python train.py --horizontal_flip=false --tokenizer="char" --encoder_bias="qkv" --encoder_drop_path=0.05 --encoder_moe_every=2 --encoder_experts_per_token=2 --text_encoder_norm_position="pre" --text_encoder_activation="squared_relu" --optimizer="ademamix" --beta1=0.85 --beta3=0.999 --epochs=40.4 --decay_fraction=0.2
Rows from block 5 of the image encoder of a small contrastive image-text model, named by matrix and row number. Rows with one number within an expert belong to one neuron, the router's apart. Each number is 128 + 32 x the weight over its row's rms, rounded and kept within 0 to 255. All counts start at 0. Numbers have three digits each. After the name is the row's rms in percent of the matrix's.
Before each expert's rows are labels from the 100 images, of 14848, where the router gives the expert most weight on average: "top examples" is what is common among them. Only what is clearly more common there than usual is listed. The data: analogue clock faces. In brackets: how many of the 100, against the usual share in percent.
# router: router (encoder.blocks.5.mlp.router.weight, 4x128), inputs 64-127
# up: expert up (encoder.blocks.5.mlp.up, 4x32x128), inputs 64-127
# down: expert down (encoder.blocks.5.mlp.down, 4x128x32, transposed), outputs 64-127

# expert 0
top examples: minute hand past 1 (62 vs 8.5); minutes: 5 to 9 (62 vs 8.5); hour 1 (43 vs 8.3)
router.0 089:130122118142067154107147116102147052153142158130173159129107126114082134110085148129164115151081138129121091170135090164147153145111116125144183133152102131171143120076109109100095164109052153
up.0 097:114088130139146100145120050099114126104083131116091056125174136131163125138116124122104167200120147104146133086081137100159143054153131101128122158167220154157162156154130106162180126143131142
down.0 101:112145149126098113082144155198118162125178132135116147127117124123103083103062118167198122153093089105094088177099151173132025144074057155121130107102118107111136059131086115135144106123112125
up.1 102:080145139077108187166137161111101186145086112166144135156103145044101111218123137171172128094158107119178107133149147077124120170134150089100075057097101124140152142075080081082138084110140100
down.1 100:064104208137110168131152175147139149147151118137131152130153132080040075135152105120153123121122138153152118162092106134105141204145153139083095082097146113113108107156047124166086122079084147
up.2 082:088144122133156153139115073155120142141082079114098177079140083112125087116121139152059190108113129171228120097187096085102116144182182109146107123126128095116182174133117098125103187181206098
down.2 080:092193151118080158084102129062142126125135071091149163112112132143124095068156121128129110076119156130119149127151096134157126141096112175142173162084107110071113130211169108131127160122098173
up.3 093:116084155152162128162171114133115107107094117086182139154153136101082138069127153123065126149146145135177119124109193117109127127151122063111032114121126142145100173097066155110161103180128133
down.3 100:115103111083127098111095154117153066162131108165154174149126137123179180160165169137065108142178115109092087120165131148105131123048148153187138157187138150149139149132170120118100146102110143
up.4 089:157119133171152130117159129111109097107083127131107148148193086107170128118105151106082136204088096097140133152127130169119121098091204084160133096109192123152093130115114128120137174182120159
down.4 090:139033145141138095127089170117054084140053149138137116150159100150137136171117111110106179150121105089128159119176076103146148087113150150124163147120117128173141163090176097182106135180149073
up.5 109:122146164166129145130122136151109145138097115119121138024155105124132134090122128114072123097105132155154133140136116095092134115130194148136094089105135170075172163184167148126137099129173109
down.5 108:104103138099136168153150097087104156125126142155141097173112073113056109205123094136151144092144101134153102086155127114162181144145140093129108139141144066169138169084094065148105199141124133
up.6 108:140104141110179108171125110182113142090105126082095116148174165125154158080143150115138165087156132148147131066133112103085157138191153148067071107075089150124093149121102145191147044127125084
down.6 105:144101095109215103132133081170128204100126123076089102110179169121161098126159102133167136092163112109068130123098133136089131114138112110058113114096120157095094148110116181127143092150132111
up.7 113:098099186126121133133131138106089169104101118133156153160154154119154120123144079197095127120109130092133164054187138134160114038121086090108109173130162139141090116081120071206165093162142122
down.7 125:082112195117095133140069172087096099135121103096132149141114113121139121139151136162099161057117155180136141102178095078164191084120121169101111138125140105110162148186168092137144149147179130
up.8 103:138238116116089132155093134094122132161146125146100151086153116093117162172145146155156181107130143149139158150137104106110122156104109132140164097122077136077149116119165073130059110088155152
down.8 097:125139084079117096106131127107195074161168134108068114200163101169107179117114151124101122122162154146101113138128134137076137106107130164133149081135097117082140123146128152070067137107152138
up.9 091:110115166126126143157158176143112103138135171133159159082096121073097076155141104128130098087143108137181125141099163097179077131177096116091095181154124130157122160097151114139155113180170149
down.9 093:111170120091102127083133134097201106138182108126158124130111115129168156060134110147143123094122136124109110170139136155190141134076125166133129125122142120058126102184152136122126154066133164
up.10 097:055135132143125111170146132119121131134093123172106091134086184129143096137138089105134134173130202132141146102093186125130131103219167136122118102164161127100110138202125129140111141087129153
down.10 097:104125104119101114115109113169153164133145099135124110123108149110163057163108075144186107190083151106158161140131154073169062112148090125104129119111108085133075154129118089142098143104093120
up.11 101:173171057125128173090104104133155126175152148110115113164062116142124106125149103146135091147148064111083142116137141164111134135123061112163138170088124143116169089112149167140087141166113114
down.11 097:178141116103181122142137085145111153096150147093116111096094088062091117158150104124179084145115099113052127129035124128091150168166139093127131092141203172163126109097086133150138134154107040
up.12 102:144093158148175128154167128209103145103165147106175087171142130119134122110144054068116118116124122113151135072141178139090156116196158090108114095152134135142148118121118159157092115153132070
down.12 098:117170142114165097153093135120130102153091101059124155071119152091129154153139106140153136128143108176124124143087190153144166083128099165146119104086209175088180063190138041098145154099155153
up.13 098:128117099140113142173162089173136139081146163156135107156119139148154152123123073131095129145152134106132124128132127123106185108192118045160123075168208126179091092149156143128138098107140119
down.13 088:116151125142145121133125152118119129173138136069086059069121135147133101127089098117163108120104070094184137119155194140145122134098090158084134127113104149118156078146092061178143117147153153
up.14 091:084134136131130148136179161135123140145179094135118144132083077082075106149183099157126091089188093131119134117114153127101101150115104098121159112106084169135182092171102176090128116113156027
down.14 087:034135178182168119131181158157111158111103108147091134131165157114081099134116130137129135126069138130138125177148157127166098142139101127069100122042122128073103125107061060133164091077121194
up.15 091:167106163057145182105109107125114118139133139117211165177103139057144150123157086126123114060173120133125125055198163142145132155135141134175067125111130153099179124116103137159149139120108117
down.15 092:052121143124198119189118129147095116143152133126129102106139183106138114157188117098091083137181140132098111058095172130046146101154141111104135145172138186115131113172140142149135065079127101
up.16 105:168118100116090076172138054204107149083135140146125083201093141169152131063094123105148136094099155126137160155060105115166180098156137158061145085090190129133076126121159162135121175153138188
down.16 112:145142104161134137156104114100147148125130134105150109156097134152148129111148121076187113071093130158132139100091085128205185116106081086126085116065227128124107169133166094182116139143155142
up.17 090:117126171160117101127166142157116104106092119109122165101157102074120143096127157097073055143168050126155131162127104158113063117164135125124090201137090115147119127097091154097156141152138188
down.17 075:116149150102110130090138159091143065106105115092190094163127123127147153106139135085161137117161183132147087118148093104140181122060087101127179085178172126132130142167195167167103183172149138
up.18 090:181137065147155178138111129142136121096143140102139113104136121137170155131116116047143082161118121123142109149205139112131094173155171077172085078142121116185098160146163141122038126179095115
down.18 086:110107118182163089117105194149126077177084116133111147120133130160143180158154157068118160188143111112082105059147151138142075086113157145199134207118121129141174195157144130154131151095130126
up.19 093:105080078134149140193144143151152153112159125127179036152141104148081118142130091166100115129177159102147102159127129114099125121178151081081136111156086114186113181133081147104084129142120060
down.19 085:062161153213121109112109169143139093142083081126047156103125140126103154144105140140163125158098066159111135138144132174139115122081139110134124118063140128098135088160092088100135141124150175
up.20 116:131197128125161145153132124120117148160113091087071184081169137109142154085132154131077139127139144153152135101163141098061119119151171147122109104114159148094181125210153132103080102100184067
down.20 120:138144141138116170155099085129108159123144090119133108131083105129079071137185116153148104101139131172117170104134132118166151159159147105116103124109106049159116180107104114134062146172134122
up.21 107:120180125043114120080099133077130102129126122128141182148092139152142195163137126175144107142110130138093138160110143189127114137119111166181147121134134103099167091128162124106122196075127194
down.21 098:173154107151144132142146070135157169073132149070092085117136073118171136140094156090095103131133152124148104105154121065096158131111096075088133129178124113164106143110167130121105115206141069
up.22 106:121100108110195103160231156180097131119088132092114126164137170122161190138126138135070101126151114163175094084149177177107098101148141119158099130114115142122162116101142156104174072102135135
down.22 105:135096134125045150122087139118094124165166111133104139123102119189148060114132124151148149106106190138157139161129110105145131137108157178143111160065135074107109103154109108158086166134121159

# expert 1
top examples: hour 9 (39 vs 8.3)
router.1 107:151195125128115064093100123122147146135071069109127156113158106163168132104106126151103091149173060130088126175094112173104129124082119170152168106107159132150140071189107141119153149140145124
up.0 100:208157127139106124082125092127128114099150122071173149143117108121086190087076122095154135157111113155135106158105164173153062159102109165159121079141126129174103139163103184115126224160038108
down.0 098:048110110093116109161156122157126134098177147234086157131122215136132097138156091143142114128125144118121120089109168105132136094187073114118135159138125122126134146105188126092087091072136167
up.1 104:132153112154161145142102162096120172167113160144089080132099123179122102168140154151158127102157104125152152151168171088183087114118083039134130138145119112162131147089154068141119143216173103
down.1 095:135173074107112114045126117153125069173115143082169165125136173147166158087103124136127126118120107140137115162115091188144140141087110198130160148045089146071056096183140163082136133056099174
up.2 121:116111125138134164130136089167127058169124157138133126116121116128107095139075171132090152073124167165150100181093104085108178114149163137111122135109115167131151146147164115103115191139100113
down.2 160:120078109160076121150151126158118125140096134189060072166112091202120037133086173123139135113100125111136123141134108107157093109159126107131145188104139110138072160112131107132109146164155126
up.3 091:083193129157119141170147132097148157106128080117099158145087175112125124083179105112078132108113109124152219179099131078092147074147131097090122108154185097110134092173180133134128104194198159
down.3 085:151091132121103140131103122078118090141078135119173065161167097160167145116142185103125208094077119089150144074125067155150162149161150149104121143083181194113132171128142109125171145141157127
up.4 089:125032151149099102144169118152120136111099167177148140185114122085113156131070118140150081168127088083119117139126114195115146124150134080155126084200170136165072104116133158074159154111045135
down.4 081:115155108098115074099133108096201105112205164152064143172135128138143187138094113177128160144091089106108084167143144154099148142129136138173144101174091107126133094091164143059168202123111185
up.5 087:132155103107111052123135069151103153078130129101129088132171119173174166089106125103106137089076177136100108140086108146097148013138136190114170111129148157090092119199178168155163145142164172
down.5 079:152128143136153127133132155093118067113166125146213098145183171107125156068203181078136127073119174106123132093100114124075182144125152134085133102133136164125130106185140186083114070098089095
up.6 104:175137080100196142111146101147085145130182105058196102107105122124105089160152124115152113112153120158130142073105179112132071149134077101121103109115100076108173159087084103155123167168118131
down.6 101:083175105136156190054154056113139139204130147135167178163064125119079102118092138172143130101172132172133109121128128133109118140148086101162125130116082112073105142089091134129141143120110163
up.7 109:135171052117171095130133097168148125133140123105137033109105069139128095130165129048116145115185078157138152123096141138139144109121145157082132133166085088121077174163092156147117133134175094
down.7 111:097162108115139130144112080141133102199091116108041134115071096129123085137105180139152142083109115211148107187128135087141129151134160129176106129043127102068129174109153095137093166108143142
up.8 102:150116146108091116119107159138108156101158107110136136116157184148188198113170110134089116134136199109116121075168140160091121174123152142151096149084122109057159191113107151088137085053132149
down.8 103:098106149217106144138160118137124103157099102179103111128109061153041042119109120177170125135147119144147119189106163095155109114161133096105124163133115124188097082108141105147127130171126116
up.9 082:119102140106094104109126107110121127137159106156116144160111181109118124093139177174091155128112150092182156148128135097137097124123115099124165158091164130087112119060122114145136150192128173
down.9 080:149101126091125148088113137126099050154106146134163136129126135163157148123106104176143171121124089118158098160164138136189146128086086164146095144076137167105097095127138076114166130116160118
up.10 097:114161116126095070175128181086117156172146159203130088154152120128130161189158148144167179142133127142153157114078131112109154130118099100102149148147096123093113177136098076135143107080158188
down.10 102:084135095157072110177098156171180098146094062157072088131117110163155109137162166110095117158135132144125167199158125157138122140124182152104150199084127081106068123125137101114110113096142139
up.11 093:115143111157183135092110113099142076151124192017098171128126124132087124109103121150105158093128140222153104095091110097124161124176165152155157131153179177136179128153121126163120133152144113
down.11 093:164123180162143155147095099085072113047112163118181143105088147118118132123142077110211092124133059153091164084085120096168161155121020100114109093143214122173102136112119103171131102144162118
up.12 114:116091130157169152123134157187074125133138132135085080099152125129113105177135113091141135191141126143170114111186138093091132112120094097150082108168098115184102163128111122109120096161073107
down.12 126:135091115196156204113148124168087105125104163142138121136136079118059113165087139112125113138149085107119064119142135104153095182160133077134125120155121114234121131097085149184149099183097094
up.13 096:149082110093151076201160109117132136123123162119141136149094218105138172138106163125160106156116126144122100119081222171101101113153120106197134086172192154101143128162145084114155165096115094
down.13 091:086105136085116119105112099112121042089154116104095156131168144213177199070153121194109076133158124103084078179159149150070140137119094124111132125107060153161115066147178136078151131114143119
up.14 085:169121134137131099121153101129084162141120100070141094156116149189130173109182133130052132109109114104116156107129164159139078069130139175087097161101110160091160137136180150127128141174178127
down.14 081:117123152160147136191177139148069083138102117121197063117113155119083076126130125126203103111110112089153146105094121104154158130169112140017113126109195181172104091155109109152175088122138085
up.15 097:115087153128080179099123117086125158073114161152141139229080116106117158125123053133181074152132150120116140122152127160175146110111123106173133102189161078156124121111173131101132181132093135
down.15 100:130158080124041084103071092108185133100159118185105144174083097170143144065143109162150136105114164134085176219113102144122173129147132139138131139140137077099100119101178173082097188109131190
up.16 092:103171164093122154132123133114109112153112048095152143089137156079142144102130133102083103110110169195122150122098148142109123123118158177117108083133096130037113107193119137141124123133153161
down.16 086:149113126116166114128076172129113089133140119135180073096143197094167169143137116121204146155092133118111113131122128128154135140087122172090152151133169172091100093151123102097134027056081121
up.17 116:130102096161150130145139085152116058163100190095100135142108141164098088114072166162104191092144133106146121119107116081115182119170168117107109171100129190133155165091146138145130216162163091
down.17 117:124086125143081153105085115134106094120088143148069132158137054156115074127065137142133143111076106157111163148130061092147122145155095093132143184140153092145092172091164088136116172182151161
up.18 122:182129105061137120187146119210108138109140168146211104168124135138103161156133119151105126083140150082115089100121103122122118164136157167127126079084132179173211119127145164062114063119108091
down.18 101:187169163094165105152153115148121169099110129108143103109154110107051098130133129129144094071141115127102121110133186101082106216120165132114159109142159176147175078133089166085112102148130024
up.19 126:123079123130096110196123118105124126158161165119145106195080122129087108159118111163151212113070118113144100107101137091160140093177130150129115166160124148168159125103150122102093099141123091
down.19 142:094110163141085135160154128139096131081141142134075153151112126090076074163182112121126102109096099110108144106100100115105134143168106089071119141160176102137141102096081109126110098145146140
up.20 108:092106125065152095129125144139149121147133171072063145137143230133103127109090132134151182086176134158137093124112086124097230130148150131101154094074112180144136107120081141121135143115133118
down.20 101:154160153162119130103074160081104111080098082141119133095143082107111182132168140113080099174106091150073178109113145139114117126115120132148149150169159116135138129148118132140163109145191134
up.21 089:138124153111151199096134101122075143088119109140118149077126102139121143130116128131147122151214076114097151110226088143099075174106168083153122085122148130143138121148130130140163168166138092
down.21 077:105120130091138148054181098169120131113146109147132167087112150168109141087058129164209101134191151171179084166080187145142100185155100117138072062116077106131096103118101151110165157115112133
up.22 092:139143112075118057110150115139139168080150130113141125199087125096177161096163095125145072115099069058102201117119100197123102118113096152109255164131168162105158082158125149141116109130179147
down.22 088:119134126112154134133149087131152068149124146111161109125134139130122110157095118069125172116151152139127042111135139082153108152152135121168118087155152103122161178107095173144104193160105135

# expert 2
top examples: hour 7 (39 vs 8.5); hour 6 (36 vs 8.1); minute hand past 6 (28 vs 8.4); minutes: 30 to 34 (28 vs 8.4)
router.2 105:152105124156172135207139083130097159065153134160142082159139157122132098164172122117102150118181113074165147097191139088116134133141111076100064142141123118127085190096119117174138078143140102
up.0 115:097156145113109158154153171117108136175132138135128121101148134081118094169124133102158205117042139149175114146130132074125134097173170135149177098177109130086124170130164095080046132075144146
down.0 110:210130068157145100066106076106100148095099150083133181115134104153134122116086107143157133150184102140113137153124127134141103155135084092116089123111121122175080129093096145208183146243121101
up.1 104:124167121123088084075144132149087144142121088143100181127123120111102155121151130161101071161090081093086188165075147172107109151120126144159155188087098106125165079126133140097094126106134149
down.1 104:084127154171126131109038202142092119148152100131145118086154144137137143113101108136107097178135116097077122177140124150160145107069181193106137159098084115158106140196131114127117123091102194
up.2 097:129114148136121078148158113139159111169124134106135121128139147184115141016083125169109143098145186150151136149082077088104146113162158125089124114078126175161121144136165178141103136169111084
down.2 096:147154142068133109103153154102188111119138154143156124128180170124154164111152134109142138115127197117091105133111143092100124144158121144125149112120095126070130074147138196105090111078095152
up.3 093:141113140069122054127137090182137136123151165109126119163138176100145174064148094093169174145130128107145143102119091168183145122190137140114171145074165144109108111134113179155130148091108108
down.3 085:088077136090132116087151140129117097125085156175166120099194119094052085218114128175100143118126098090110102146141157096105077128141153160131145122142085106152149105125090190109149109115115110
up.4 106:089153136146134200124128175137143140137134169134097128128096120097088113159116140076184115102108087127069057086151122145158099140113090125192166102157164171154160039132122143129151125103104101
down.4 104:124095131190154130152088079141121134133056075161115096122143152140108117158159157202092118144175123116163152149161145127146162079129195066151086160159087132184114121105166103152153106118164146
up.5 093:125119123122138182108123153141095087125133129145172134141031103146093186115168109144157098123195097136096121105140117149151080138097143106164091125102158141163150095160113164138074148141136100
down.5 090:132085118146118109106104146155109065129135119186148108193130091202123137183139106129101185109080110094117121116153120132140135115150128111139183161129095114157146179088160118141095176149145122
up.6 104:165186148102113141060096123111083172076136089119103185127122164135122176142176132187077064137126122098121178112128144158111131113116090131188116135090096088111182105133110137141151166140126138
down.6 108:116093130153161158144099136125158089158148175086126071110149143108144099146110089088110163120115172170141062149144095096127162072106151161123189130144118130154135158187132158121097128107110093
up.7 089:114098102091136112087121134129068141121144140126115135127107192091173107146155121145099104128147158203142187114103172128140150116148115131127121111192121082070095122120131121144149141185143204
down.7 097:093091148105183130089077107105140121197099138131128141133125109110123088206104121164142195152087120158160063098219140111158084086135115143171157161127108111159149175063116090180153191130090092
up.8 093:147148056090179081118165108139087095186169149106108146125140170148183175062123078137059123066176144165111146100074130151101143082197151186129137155088111154075135093142148163172130116126184121
down.8 107:097109132108136124107150168098097092136106164131149166160154140118158139160126184136059116133122140105128116075175131133098097094101156151155157190169092135112146149100181087188162108116150179
up.9 112:178136076065072115080107122160096085092156126043136164144153146122180152100186097120139135088140124113086165114145082177145122143157109181141125158070141140087110142125134196139129137102128166
down.9 116:173133059124102109128083081134153129075167150059150111133136159153225168140135108123157171114126132143139125150170078181165156132148117157155118128070143130134096163110133133104124154100118124
up.10 097:121118123180168119130135108136140117162166169130123108123092151142077110124026142105144130138113149145099071114128136112121157109116160103133139121205166142160120106187067099131098147134078091
down.10 092:135112163079145147143136136083142122142130122118168078130123164136167163152175097138138170114161195124168067099184181071155185111113134115144128130122137126132117144115180157087100114071110134
up.11 086:107169116111099140108132112147088229155157103162107137127127157130149060174166103166093141141138154072159166084148163136128101109109119128139121187128109083020191149108156111086121145121196167
down.11 080:108130070168140157103050169086143106138172135114074126080097153111134125121145152113146070144105078129084117175101105108119158077109113114124231128181139108127137141155088104155093128089131215
up.12 110:172102145113223111160139108163087145101088125091188119133189105125122152099112166158021157123152142115166143098175120103057154109178163098103095109135109188133112166107139156129137098161156074
down.12 102:108160135149058143063120164084162071165161139151076122097097113115114096093113130143212070168070108148087156190115142167137134134122124138115181141147111108107130058116144104126121204115114175
up.13 107:200143086101152124115134110144151118108172115027140101128131102165146182115102164047101149113106122142092089169128155124086127140095163145107131062135105161157134104168110193163105136140151115
down.13 112:048127200149076159100070141042106125164137083166170148106101125135123116084140142208105146127070146162142173131161100114136137114123140112122101177086116077091124075111165090174161156179177154
up.14 104:102120144224052184110139116096145082113094069158149160074154092179089143093119147126084139196135164147125107172167084130103111082133166107152114134149129104158091147146177134133119147135125141
down.14 107:108114128092211120173132063169120173113112134099092076116098147138123091119140148117168087114181095126067137156114181101088114159145138101113113116108109148162082089139104141151128079113113045
up.15 103:133129112062134103138186146150114124231151170120169119155058160075108096124124136157147111126143104109166129164062224175111124172165116134100140098102086174125131100108085123071070124123108112
down.15 098:128146128107158076144182116168090160113097177116181140138095142103091126112126149084175080126162096105081148100055167137139137138143120074084135147164130196150108109100104157192173073157102110
up.16 098:095109188159073101105142149139096112160082073142117170114139093120104099075118182111126075186107103139076132193095146149115067123097155130121090159113082123117111133141104159163101152100188156
down.16 091:116114136129187088149071137127104183100166125087130114063160178155136123084131093151143108134158150137125157157074069104098128104143133115078111121109103098164074132136168143149125043104143144
up.17 096:093114091138103098110148100113100076191109151160125157140153158177145145121084111143089166107126115149118148109089089134148142053144115166126134175110116140097146120104155133166165124180172211
down.17 095:107126102117189147142141119120103155144101125132103145130123115085106105161165180153069079107164122138127160092149182116021136132129146088157140146179077119131164149098151140217124100146174070
up.18 111:148171147127135135106147144155162081169154167157144120097090121150145120087070098095130114153121145170138101133122154149154120143110154139171160092168134128139151096179146130126110215139097112
down.18 131:094091108120085100078120114133195098129183110160150123149160172150121104102104119136122073123212134115094126121071105178080139120142166119073107136124112137092076103155114195118126113107107139
up.19 106:098143128167111121069136153127144123107110107144104200123107098086094158124151113164065058202103094101068146147108131183104097120110117118182153148131169122125180065128113152080128165118116148
down.19 128:076113155159125169120014161125154115160150091156138102081160127177174153142118105135111110156175128100060063142189125130198123102052145161150158176133126107154119144176155115119138130109164153
up.20 094:206132082096090189067097134071102067125150136113211100164143110158138165122118150136167122099134133138098109125131067141155076137107134185130119098063091142126172158132089210108109119197078143
down.20 096:205123139146078174141103145100082155113149118080141101172103101131081095148133121164138111081124149133141189136177134109125146180155125111134134096102132106177183138114121128138107128180227083
up.21 104:138194142126112198140092128108088184101131034134065156080136084128176130130121187060126086177086113145108119122154133101139122127097149142184102101139143091157125126172127115154136146127128153
down.21 097:118143196101076145136152166117070175098158099118092091106112167105099111126141166144140093089110156148130139143142147074114115125089126124181111096074141112101187090151078129125124095059130092
up.22 078:127103116141181123154133073084077123067111109123167119151157114111119180138219046140114160108178096127130126096135097138153176117176086094126114116118175124135183122125108134157186095140198123
down.22 072:127099094127121138101113153200122077160115170146036104146143101123092116176048146158181134085103041140109109180172149125144116149124122137174197149100135158143176132101168112120123186132144128

# expert 3
top examples: minute hand past 5 (49 vs 8); minutes: 25 to 29 (49 vs 8); hour 11 (37 vs 8.2); minute hand past 6 (35 vs 8.4)
router.3 097:098130146126153128131136180161110163175109144138088127112116128131143157129160104108149155106065160168171148076078171088130075105189148166127092130120123139079162170163185130166110132138170130
up.0 113:121190083153167120131112092107121081142155071051149144083127172055109182076109099145150085145168124167126117154104158156080149122172178110182135053196147155141123123126046110148179157132141159
down.0 107:130138132112161121113093081106130097142140089101170180097124137081082088124121117180115110149208096152089173148100154179061145119120177141110114126160121158143125087130118107183143155157153092
up.1 094:134136165133110090134150172105103147090137158104160167125142137102163168098145135100145125123097111145043121110088128147142059096151056143167169150180115163125116082163151151138186097091116142
down.1 091:107092111097112111147086133157133137091108140109090133228134134233104166121097167158101100068132181113085147149177143129142144152120108131092164158101090111152093112131190158130139150136148112
up.2 083:133129106083154060132149147166125111163150173115088097133113083102087103147093144131101135129096150148201086130092148138158123147106089162119236143100103126152139099151131109116056149125069083
down.2 081:122103111130128134079119098194120113118136102126121122161103119120168110166152172127147089131167064090096104150182110171116089088079097125131128158087116088169105097126116113132096115150125155
up.3 088:120105096145193116118117156108105101121118072093124161064167156095101114160137073141105122156104175193139110139050131121094089103133121182140120139162135134113191093125086122098103133139200106
down.3 087:072085117093145139083071037150151049141170150149124132153185162160075138156115117147129119131192158127099084144107159101107090119160171138133133125110116103148127131170165160120058122127110111
up.4 109:145199142087123137147146173117093167071156103139203142142092141115202108191167135035138099133082142079155131109151147117142130115126136117201118136123145148129150128227150130163144110114108158
down.4 100:146120146153077123120131127174184110125128122124112135165104115138125129118137162137133156043099132058121153179128092142166101148091132124067150148075133143098087108138135192134147107185159164
up.5 091:133067167133138166135134134144088090119088122093151087142165151132148130147118105074104136105096157143149147119086093097141146092172118128086084117146118076119141150077121120161056109157163103
down.5 087:094122076128159126095178121144103137175078168125110164124123139204066112156049130148119136116157136158194112200084176096124122133113145114157167135090075101119082132091096069111152175141139143
up.6 087:072146131167111156085111142109140137159104064146095126068194165095084080144096076141159157145134149135072127174080132091175159043122133138089148104157139087108084109163123115127098141135106097
down.6 086:105148114132135114067085084173135101173162145112139150118189133155082114099058165175051105088210128171107109151068169132119102117136158153105146129120086144141089114172093178153128125123131090
up.7 113:125162108110098097119128145138114076112121068099217155099136159133175169063203131129085152118126148093046213143105116161089129131130152165121154143106111152120135113183172163137136116133162110
down.7 153:082066134145126142117104090092149125123136149104104122113168141166105132143047077114125119134144147211096069141121167104155167081185112112192091062154130121180121166159117106167149157112105140
up.8 119:126154145108126163073109103135088127125102119074212062117150072154138156149148040114150126115102158139133151174122143118111143113125178174112143074117095123114157148205191130128141154149119157
down.8 116:143135117124130125117072082107115117104121128120179141130134128098126174140114103143090133089202067121123147145131136175129163133140163117114113124171128183188082131129118127169214167191171153
up.9 103:149109105134127055137175140127120083132152161109205146142136130138145192094160103154045144133120162106108138118077111112081090113166119149123119172108151131137152122131193165101101105146159117
down.9 107:108083143148139164124137126094093158141104141124089097079179115140073131170109109104168092154093133140167123172104139096138159162071120128137130085135123098156110152098114085111109110145069146
up.10 094:140165140113141114123114098131124100139100113110086063115135082159126123133130145076107161107114158144180152169105072113131151113161118149101164159134159118120161151142166106168076169137216161
down.10 085:132108157117133134107159111161110090110171131131180118139124161107064123150085153143149080164167095109162098167149226176125080167072149121153121118109106157173111105108067095081146161108090135
up.11 097:137145140106097145092103126093120156126110110128184088116113110098120170192132052118201142156121139149148102172121137115186161097103128158168151069155112074132108143166121090070123178114053159
down.11 088:150164116124099157095136080173173092122165126111155150164094146159134118105101167150127119074161087101114105147132159161139128126163184125143172136113137187163101085150090187139135183166172120
up.12 129:116087103214140147154139084118121145118107121148163118131133133116172151146169066135078129155135163073165129099113135098112080068178134071100063180165170102137101164111148124109122062159161167
down.12 129:108116145181151157152151118105113159112114122255112112093148137104115135170187158084116117137129153115169135097104139057110136099126140061135095107195141103172133153097148096115108075145154114
up.13 095:159102140066161084144143160148101170070135174105149070172138137186192167101153145086144145092037168061138102070204123113174128112187128177156205135127119178135176116144140136145086120128149110
down.13 089:087138168118110178159120152125141107106104135135090128187115076112106131134166158134142137062077147097111162144141080098143130143104121161126161154047144111092130149184147143106117149067132213
up.14 097:118150165125172179132162149182146179120145107108098071144121146139158112131142101081162096103156117123149101090204147164139150128066103078138128097149130140150101094125069106147184134163094126
down.14 094:159141129151099109096086091094186109174103124107119129080175081067116114126107114200185103141134091132112133131056074140121101164098171127105078137106117158111117113154063125150126112128097117
up.15 102:133146097135095126149124185145053190155147096163081111093141051069129098181164164102108141146059089103199185110169113129107076166072123133124133186094105085112123171127118081138073107146144165
down.15 091:156144121141130148134144081145125122109141104096114100124100069074123141094217165088115131116090067049103161145202103138087142161124174102129137179091122145177103135101128156127131127154165119
up.16 093:128186126122109111124135119177090154151096103112088134132130146039094154139115142165142117129163102106090080125081150136089095174104145136109106121102117098093131065174075114103098115123140087
down.16 078:125120113098156100104122059107082109124114123129139186181131146123166183146134175129095167092165123117151109081128135120061136116157136102182157127151111126195093171107131157155124168171179157
up.17 099:152136139096113098147124134153117124146117102122080078125121102044102181206113108136160133124132107125183093163097116121132136158132126146123103092090121094102126133119066113092076126113103080
down.17 085:147150089128117172075126101161141075138140111145143134138092102152160118111149181116124141104144066109140089132163097145137096090126156123176185134107118143170136137146088135149106197148197165
up.18 108:105118139149120094098128154171149087079127074110167155074186146149100126074134143117072146145091142104071145148093115137099132141152152193108193104117118146158119111184141202199136125102191096
down.18 102:084109106156145157097083117121145104158152154131095067104172091187067058123093129089108110156134147187128135138144152112138121126153136105171160140118097077156106177172104112163091162124123129
up.19 090:135136167101181140113149124167139170143139166092079111126082105138156098119114143108123150105108159148200106119125109111159098115110122141102164114125121129155119113098097080136124164188111147
down.19 086:155141144091140127159168183150132140161165128184125126189128142063099099197181182102176157118116135107157122106069115120092085157098148107145112113154095094113145146102097099108051077052099131
up.20 099:158153054135137055143092124128125117126106143081125127126122045175150120108164152084120162096070144152144147140107101113162138124164152168141156170109120169135147157197167099147077131124196154
down.20 094:118088171108120147121143140161100129057158117137155082176131134099144169162160143108181096143095083087112130138190179155141097154101067117132129130140140122184128132101138112091144137098114183
up.21 106:098125181132143168103141107165084138158091137172096136110135136117073083135064139156099120122195142150204109131140126099104115137102107129104081110121122089122128163112114141098151149165115144
down.21 123:111127133164123102150148141134085129178095135133126149145144154123107109165116153170101147126192131127187136151068162121086106146146136111088135109153079121139119121104136106140123121167140121
up.22 102:129129150085103140113125122149137123101118050113176172124119167144129169034124158154117119133149159134099129190117154161085142158132164156147118080101100196126100102146101188090186119111120123
down.22 135:108120075119148139128058087073160135140096191153110105121165104149146125167090113085126177111121146170117112097123121077163165081188153130186104113129143120126107212138087086165123161108117182